From a checkpoint of a small segmentation model.
Model: arch unet, norm batchnorm, activation relu, widths [64, 128, 192, 256].
Training: 11300 steps, batches of 128, held-out accuracy 100%.
Rows from block 9, named by matrix and row number. Rows with one number belong to one channel. Each number is 128 + 32 x the weight over the matrix's rms, rounded and kept within 0 to 255. All counts start at 0.
# convs0: first 3x3 conv (model.mid.0.convs.0.weight, 256x256x3x3), inputs 135-143, a 3x3 kernel for each
# convs1: second 3x3 conv (model.mid.0.convs.1.weight, 256x256x3x3, transposed), outputs 135-143, a 3x3 kernel for each
convs0.145 [171 204 179 110  87  87 104  74  94 115  99 111 117  99  98 143 160 117 102  87 100 143  80  96  91 110 152 106 121 132 130 130 125 141 165 100 135 122 147 132 124 134 145 129  99 189 192 227 107 112 165  99 123 123 199 239 204 117 112 133 110  93 106 194 232 207 123 107 109 106  71  90 105  95  95 114 157 110 131 182 152]
convs0.146 [ 99  57  75 111  89 107 190 210 209 160 178 146 136 134 104 105  81 110 156 144 148  82  86  85 121 121 154 154 168 132 155 154 126 127 124 118 124 133 111 123 126  95 119 123 131 143 120 153 104  97 139 155 174 218 102  75 104 135 110 131 215 200 192  91  48  68 107  90 110 188 197 201 125 173 127 129 153 114 123 104 119]
convs0.147 [103  93  90 127 175 152 142 227 169 153 182 156 124 112 104 137 170 135 123 124  98 131 146 178 174 154 158 171 229 185  77 143 116 106 135 162 133 188 138 108 138  90 127 185 148 149 140 118 139 140 116 154 135  99  94  86 115 126 166 130 122 175 120 104  94  99 129 168 148 147 217 150 149 161 153 142 125 132 103  67  71]
convs0.148 [160 131 120 184 148 128 143 115 107 137 136 158 140 127 173 142 142 170 160 166 174 140 158 164 114 129 129 158 115 180 128  96 173 140 113 172 133 110 126 135 128 154 131 142 151 112 111 106 130 109 116 125 114 109 130 107  93 153 133 108 111 115  99 148 113 116 177 139 128 126 119 111 106 141 177  88 137 180 124 161 195]
convs0.149 [176 153 164 153 101 120 148 100 134 129 115 129 133 117 142 125 108 128 134 124 126 134 105 105 110 120 121 105 117 126 129 144 148 120 117 111 113 116 119 118 121 114 109  93  99 191 171 221 112 121 170 133 145 167 192 184 206 154 105 134 179 133 162 179 156 176 155 100 133 169 104 135 123 118 122 133 132 115 120 122 107]
convs0.150 [105 117 102 126 158 135 136 225 203 175 180 167 115 125 120 134 155 133 115  97  90 112 123 139 151 149 140 188 226 164  86 124 108 123 145 140 145 186 139 115 127  90 127 187 134 124 123 109 120 128 106 118 166 123 101  92 101 120 152 127 117 169 150 112 109  96 120 159 132 134 219 177 140 133 149 175 142 129 111  75  41]
convs0.151 [ 92 107 124 104 154 183 126 186 208 157 178 169 117 121 116 120 155 143 104  84 105 124 133 176 160 138 167 171 221 138  95 121 103 111 166 130 158 184 143 113 123  95 121 160 162 134 106  77 146 120 104 135 134 137  66  98 109  91 143 155  86 150 146  96  98 110  93 149 175 111 176 193 148 118 127 171 121  86 130  72  46]
convs0.152 [136 182 117 155 182 139 106 109  92 118 126 132 156 172 172 156 182 152 186 190 205 117 137 140 157 165 160  92  67 119 140 119 149 134 139 166 139 119 118 146 148 150 130 158 137  83 117 108 105 111 124 130 129 116 105 124 100 120 126 105  97 103 111 125 153 109 142 167 117  97 109  97 128  95 133 125 137 160 190 197 213]
convs0.153 [ 99 150 135 124 194 200  93 134 122 126 136 139 119 143 146 115 168 171 147 141 148 173 164 182 131 120 134 119 122  79  98 130  95 117 150 118 105 118  97 104 140 118  99 139 145  83  79 129 112 111 128 133  89 123  73 120 106  93 138 136  76 127  89 103 139 122 121 177 183 106 135 116 163 100  86 170 110  79 184 175 181]
convs0.154 [ 87  88 153  68 126 254  79 146 223 129 112 127 127 108  91  95 103  91 120  94 125 120 109 164  97 100 137 141 152 104  94 123  93 148 156 120 124 142 140 121 111 130 121 107 141 138 135 120 125 156 147 128 142 157 106 122 168  66 135 208  86 154 201  89  89 147  59 135 249  85 154 225 105 111 100 197 155  89 122 103  81]
convs0.155 [ 98  77 128  90  92 167  92 152 218 153 134 120 142 113  98 122 103 113 106 128 140  82 111 136 108 112 140 121 141 108 149 152 117 138 142 114 115 133 112 123 118 109 118 109 126 143 150 178 107 126 175 159 168 237 112 104 163  88 108 169 142 167 222  94  75 119  84 103 167 102 156 216 129 147 102 156 136 123 111 119 106]
convs0.156 [119 150 135 146 212 222 116 138 115 124 138 141 120 118 130 128 177 147 137 105 118 181 181 191 153 152 144 167 162 128  93 120  70 142 156 100 124 135 118 116 107 111 113 141 131 118  79  90 133  95  93 128  89  79  99 110  96 122 142 136  99  82  87 116 131 123 135 196 199 106 127 125 137 118  71 169 129  72 139 129  99]
convs0.157 [119 115 175 117 103 140 134 122 175 120 113 115 146 100 125 138 102 118 116 131 134  89  87 121  92 113 115 136 134 134 128 140 135 123 134 135 124 113 114 115 112 131 112 113 115 147 171 191 117 115 190 132 177 219 154 154 189 121 100 160 179 143 198 134 112 169 117 103 164 153 139 179 113 115 104 127 129 120 118 136 123]
convs0.158 [ 93 100  73 129 158 106 157 255 163 165 172 168 132 111 113 146 161 130 122 121  82 119 148 142 164 175 157 180 210 218 106 106 130 116 103 146 152 180 135 132 128  83 126 168 131 137 146 101 136 140 103 155 158  95  76  74  87 130 154 126 137 176 126  93  89  72 128 160 122 155 230 139 150 170 164 131 141 143  92  62  95]
convs0.159 [132 156 110 154 166 103 131 121  59 127 134 144 155 165 193 140 149 156 165 194 196 122 164 128 160 146 116 118 105 164 127 108 174 113 119 183 146 127 119 145 162 150 116 146 143 103  84 106 126  91 103 133 108 118 107 129  72 132 132  73 104 109  92 136 134 104 147 158 104 103 120  88 103 148 187  70 143 192 155 196 231]
convs0.160 [163 196 200 106 111 110  99  74  80  95 103 107 101  92 103 138 135 104 108  98 123 164  86 100 117 123 150 125 127 139 126 136 128 122 153  77 126 134 162 117 118 138 127 126  91 190 189 235 129 141 161 108 124 133 187 233 210 112 151 134 100 105 112 183 218 217 124 122 115 105  76  89 117  70  92 117 138 103 134 199 144]
convs0.161 [136 149 129 194 162 116 132 108 102 131 129 130 146 139 183 153 140 169 190 198 213 145 140 150 126 123 143 119 102 157 123 110 177 122 115 160 128  99 111 147 142 161 135 141 155 119  84 102 139  96 102 137 113 124 107 119  98 142 137  83  95 131 113 129 133 123 174 155 118 118 109 104 109 129 178  94 128 184 168 189 219]
convs0.162 [165 152 164 128  90 123 137 140 175 121 104 113 132 111 115 121 106 122 156 144 145  98  84 101  98  99 122 111 124 121 119 126 136 123 120 131 111 115 113 118 127 122 111 116 107 164 147 181 111 105 168 156 152 177 193 159 178 162 114 149 186 163 180 164 138 160 139 102 142 167 126 168 124 127 116 125 123 114 123 119 113]
convs0.163 [156 116  81 206 148  53 166 129  69 148 140 153 142 133 176 119 142 167 174 175 147 190 194 127 127 146 121 138  79 199 123  99 172 124  97 178 158 137 131 150 158 143 134 160 165 136 104 123 156 116 130 153 116 135 151 127  97 197 148  95 161 133 110 157 111 111 194 145  73 163 124  92 116 160 165  80 170 217  87 148 192]
convs0.164 [192 170 175 158 100 102 154 101 121 122 114 135 124 108 139 144 119 126 136 123 115 136 104 100 135 127 114  99 116 129 120 126 125 123 124 128 112 118 125 123 108 105 124 105 104 180 167 201 115 134 170 132 138 168 218 176 187 185 105 131 187 116 130 194 166 173 164 105 115 156 104 120 117 119 118 129 145 140 139 138 118]
convs1.145 [195 218 191 153 153 164  88  67 101 138 135 147 133 137 141 131 122 128 195 211 188 160 166 176 106  67  92  90  82 114 102  84  95 136 146 145 151 159 150 133 127 143 110  99 118  86  65  81  98  85  84 116 132 133 119 133 128  96 101 110  96  91 104 176 199 176 134 134 146  83  66  98 141 140 147 150 159 164 142 141 136]
convs1.146 [ 96  84 123 159 166 175 208 223 207 124 131 132 144 144 127 132 136 132  88  69 110 142 136 139 188 188 171 159 164 158 148 136 129 130 129 133 113 115 131 150 155 150 157 171 161 121 133 123  90  70  83  82  65  75  95  92 100 114 126 125 117 126 126  92  82 116 144 154 162 182 196 185 142 149 154 132 112 120 131 107 120]
convs1.147 [ 25   7  74 107 107 123 148 170 163 118 111 123 107 103 128 124 146 132  46  31  82 109 105 117 136 133 134 143 170 150 106 130 136  97 119 121 112  95 114 119 115 135 122 145 148 164 180 167 140 153 160 131 126 158  90  94 127 129 141 138 156 172 160  41  26  82 116 119 126 153 175 169 112 111 110  80  68  80  82  72  80]
convs1.148 [135 110  62 136 108  67 113  97  59 120 125 108 131 135 115 133 145 125 126 118  81 125 112  89 107 103  72  82 147 156  98 150 139 116 135 119 118 118 102 124 121  99 119 123 100 163 170 158 159 166 159 161 160 166 148 131 110 160 130 117 156 130 113 144 115  70 147 113  74 126 104  68  94  98  86  91 108 100  91 106  95]
convs1.149 [190 177 182 172 160 167 167 156 162 135 130 124 135 140 131 128 128 126 178 167 168 154 137 138 155 129 125 111 101 100 130 114 117 147 149 147 141 135 133 132 129 140 138 133 145  91  92 103 102 105 112  91 106 113 115 117 113 121 124 119 109 115 113 168 160 165 153 145 154 147 141 149 142 141 158 130 123 139 140 126 133]
convs1.150 [ 27  38  96 112 107 135 145 159 164 135 121 124 111 114 125 140 134 134  39  43  94 105 102 129 126 136 151 159 168 138 116 133 108 115 121 111 121 116 118 120 114 129 131 127 146 166 176 162 132 141 157 129 131 149  86 100 131 117 126 136 145 164 151  38  52 103 114 110 137 143 165 167 111 104 109  86  86  98  92  81 105]
convs1.151 [  5  57 116  58 103 154 102 136 160 123 113 123 110 115 119 149 155 145  29  69 120  68  93 138  93 114 149 148 140 116 130 119 101 118 106 105 110 113 119 108 120 140 119 137 152 171 168 166 141 145 175 125 130 149  79 114 118 104 134 140 141 154 154  22  72 117  71 115 158 109 144 165 119 111 124  89  82  98  79  68  95]
convs1.152 [145 164 131 101 102 101  50  47  63 138 123 118 152 140 143 147 145 133 123 150 136  96 110 111  60  62  78 111 119 110 123 132 112 128 139 114 127 128 114 121 112 120 103  99 101 130 158 175 150 170 175 162 165 161 165 159 145 148 133 130 121 119 128 152 172 139 116 113 112  70  66  79  92  92  94 127 140 120 108 112 100]
convs1.153 [ 67 114 155  49  77 147  37  68 101 129 114 132 125 131 132 143 130 128  79 106 149  62  70 142  54  68 106 125 116  96 144 135  87 134 128 111 109 120 139 103 108 135  94  99 117 149 163 169 150 170 161 162 157 152 116 151 155 111 136 154  98 135 141  81 130 163  66  96 160  52  87 113  93  87 111 125 111 129 121  97  99]
convs1.154 [ 51 129 173  36 133 201 127 163 177 145 137 140 135 126 125 135 122 127  56 121 145  47 116 176 113 137 160 169 131 119 164 102  89 144 115 103 119 141 149 110 132 156 128 137 146 169 144 115 162 148 114 108  90 111  89 114 117  85 121 126 120 138 120  53 129 167  39 131 194 120 157 171 142 141 148 140 108 122 129 109 142]
convs1.155 [100 130 179 118 146 192 157 185 226 123 130 123 128 128 123 137 139 142 101 118 156 107 115 160 139 152 197 148 125 120 147 117 109 153 128 118 119 123 147 130 131 153 149 153 176 134 129 106 127 123 109 100  93  72  93 104 108 109 125 122 110 125 121  97 122 168 114 141 181 141 167 200 149 143 158 127 107 127 130 111 127]
convs1.156 [ 37  92 147  25  82 153  76 106 137 118 122 127 116 122 128 139 144 138  42  85 131  43  86 154  78  94 127 135 114  95 142 108  87 131 129 112 111 118 124  95 111 130 102 114 131 174 172 174 171 178 166 142 152 143 103 133 155 103 124 151 130 149 157  56 108 156  46 100 165  89 118 150  91  81  95 106 101 111 100  96 115]
convs1.157 [162 162 196 151 151 187 167 176 198 126 129 122 139 130 127 126 129 116 149 141 169 131 120 159 150 138 162 118 117 108 134 119 110 154 143 128 128 127 140 127 123 142 143 152 155 121 124 102 122 132 106  88  98  89 115 125 121 119 125 126 113 121 117 147 151 179 138 142 172 148 160 179 137 131 156 125 115 143 136 117 136]
convs1.158 [ 58  24  48 123 119 111 148 168 151 122 110 130 114 112 123 129 135 135  62  35  53 116 121 119 128 141 138 143 181 172 104 134 133 101 124 118 122 104 106 124 124 123 121 145 143 153 175 168 146 135 149 143 132 148 114  99 115 135 129 129 157 157 153  71  37  54 128 123 110 152 171 153 109 112 105  79  88  97  72  84  93]
convs1.159 [157 115  70 137  81  55 103  61  34 125 129 121 117 138 129 129 138 135 148 125  89 128  90  77  99  80  58  93 142 146 114 154 144 128 138 132 121 120 106 115 106  98 119  96  95 154 166 170 143 169 175 158 170 176 163 143 117 160 119 113 136 121 116 163 123  78 149  88  61 116  72  46 106 102  91 120 125 111 107 108  94]
convs1.160 [194 217 200 157 153 174  84  67 110 134 137 139 136 139 145 143 132 122 190 205 192 165 147 177  97  68  99  81  77  84  95  93  85 135 138 137 143 151 143 136 127 142 107  99 115  86  72  95  91  95  96 127 137 146 125 138 129 105 111 116  89  93 108 176 199 184 140 138 159  78  65 107 135 134 143 148 144 157 135 136 128]
convs1.161 [154 122  77 137 103  58 101  87  39 122 121 114 132 133 120 128 132 121 145 135  97 120 119  85 102  99  69  89 139 133 111 138 132 122 124 118 129 114 108 124 114 104 121 109  88 147 156 156 155 158 161 164 158 164 164 143 114 161 131 116 134 131 111 162 129  84 148 111  67 115  97  49  85  98  93  96 115 107 101 105  99]
convs1.162 [169 163 176 158 144 166 179 165 178 132 128 125 137 127 132 136 138 123 161 156 165 145 113 134 163 142 148 115 110 109 134 124 131 149 141 137 130 128 138 132 123 142 150 147 150 102 109 115 107 121 117  80  93  98 116 115 116 114 123 123 113 117 110 153 149 161 143 135 154 158 149 160 136 141 157 135 123 135 144 130 139]
convs1.163 [172 120  50 184 127  30 157 120  64 138 127 131 116 146 127 139 143 124 157 141  66 160 142  50 142 134  70  94 150 186 103 140 180 106 118 148 136 118 113 134 128  95 131 118  96 150 137 133 153 134 144 141 151 144 168 123 101 177 123  91 157 126 114 174 115  49 189 119  30 159 116  66 102 106  98  97 114 110 107 114 108]
convs1.164 [202 180 180 174 157 150 159 145 150 141 135 128 134 140 133 128 133 133 190 177 176 157 139 128 142 121 115 107  96 103 122 118 120 153 151 146 145 138 139 138 131 131 135 135 136  89  89  89 104  97 114  92  94 125 121 111 114 117 115 111 112 114 108 178 162 163 156 142 136 142 133 139 133 140 156 126 128 147 138 127 128]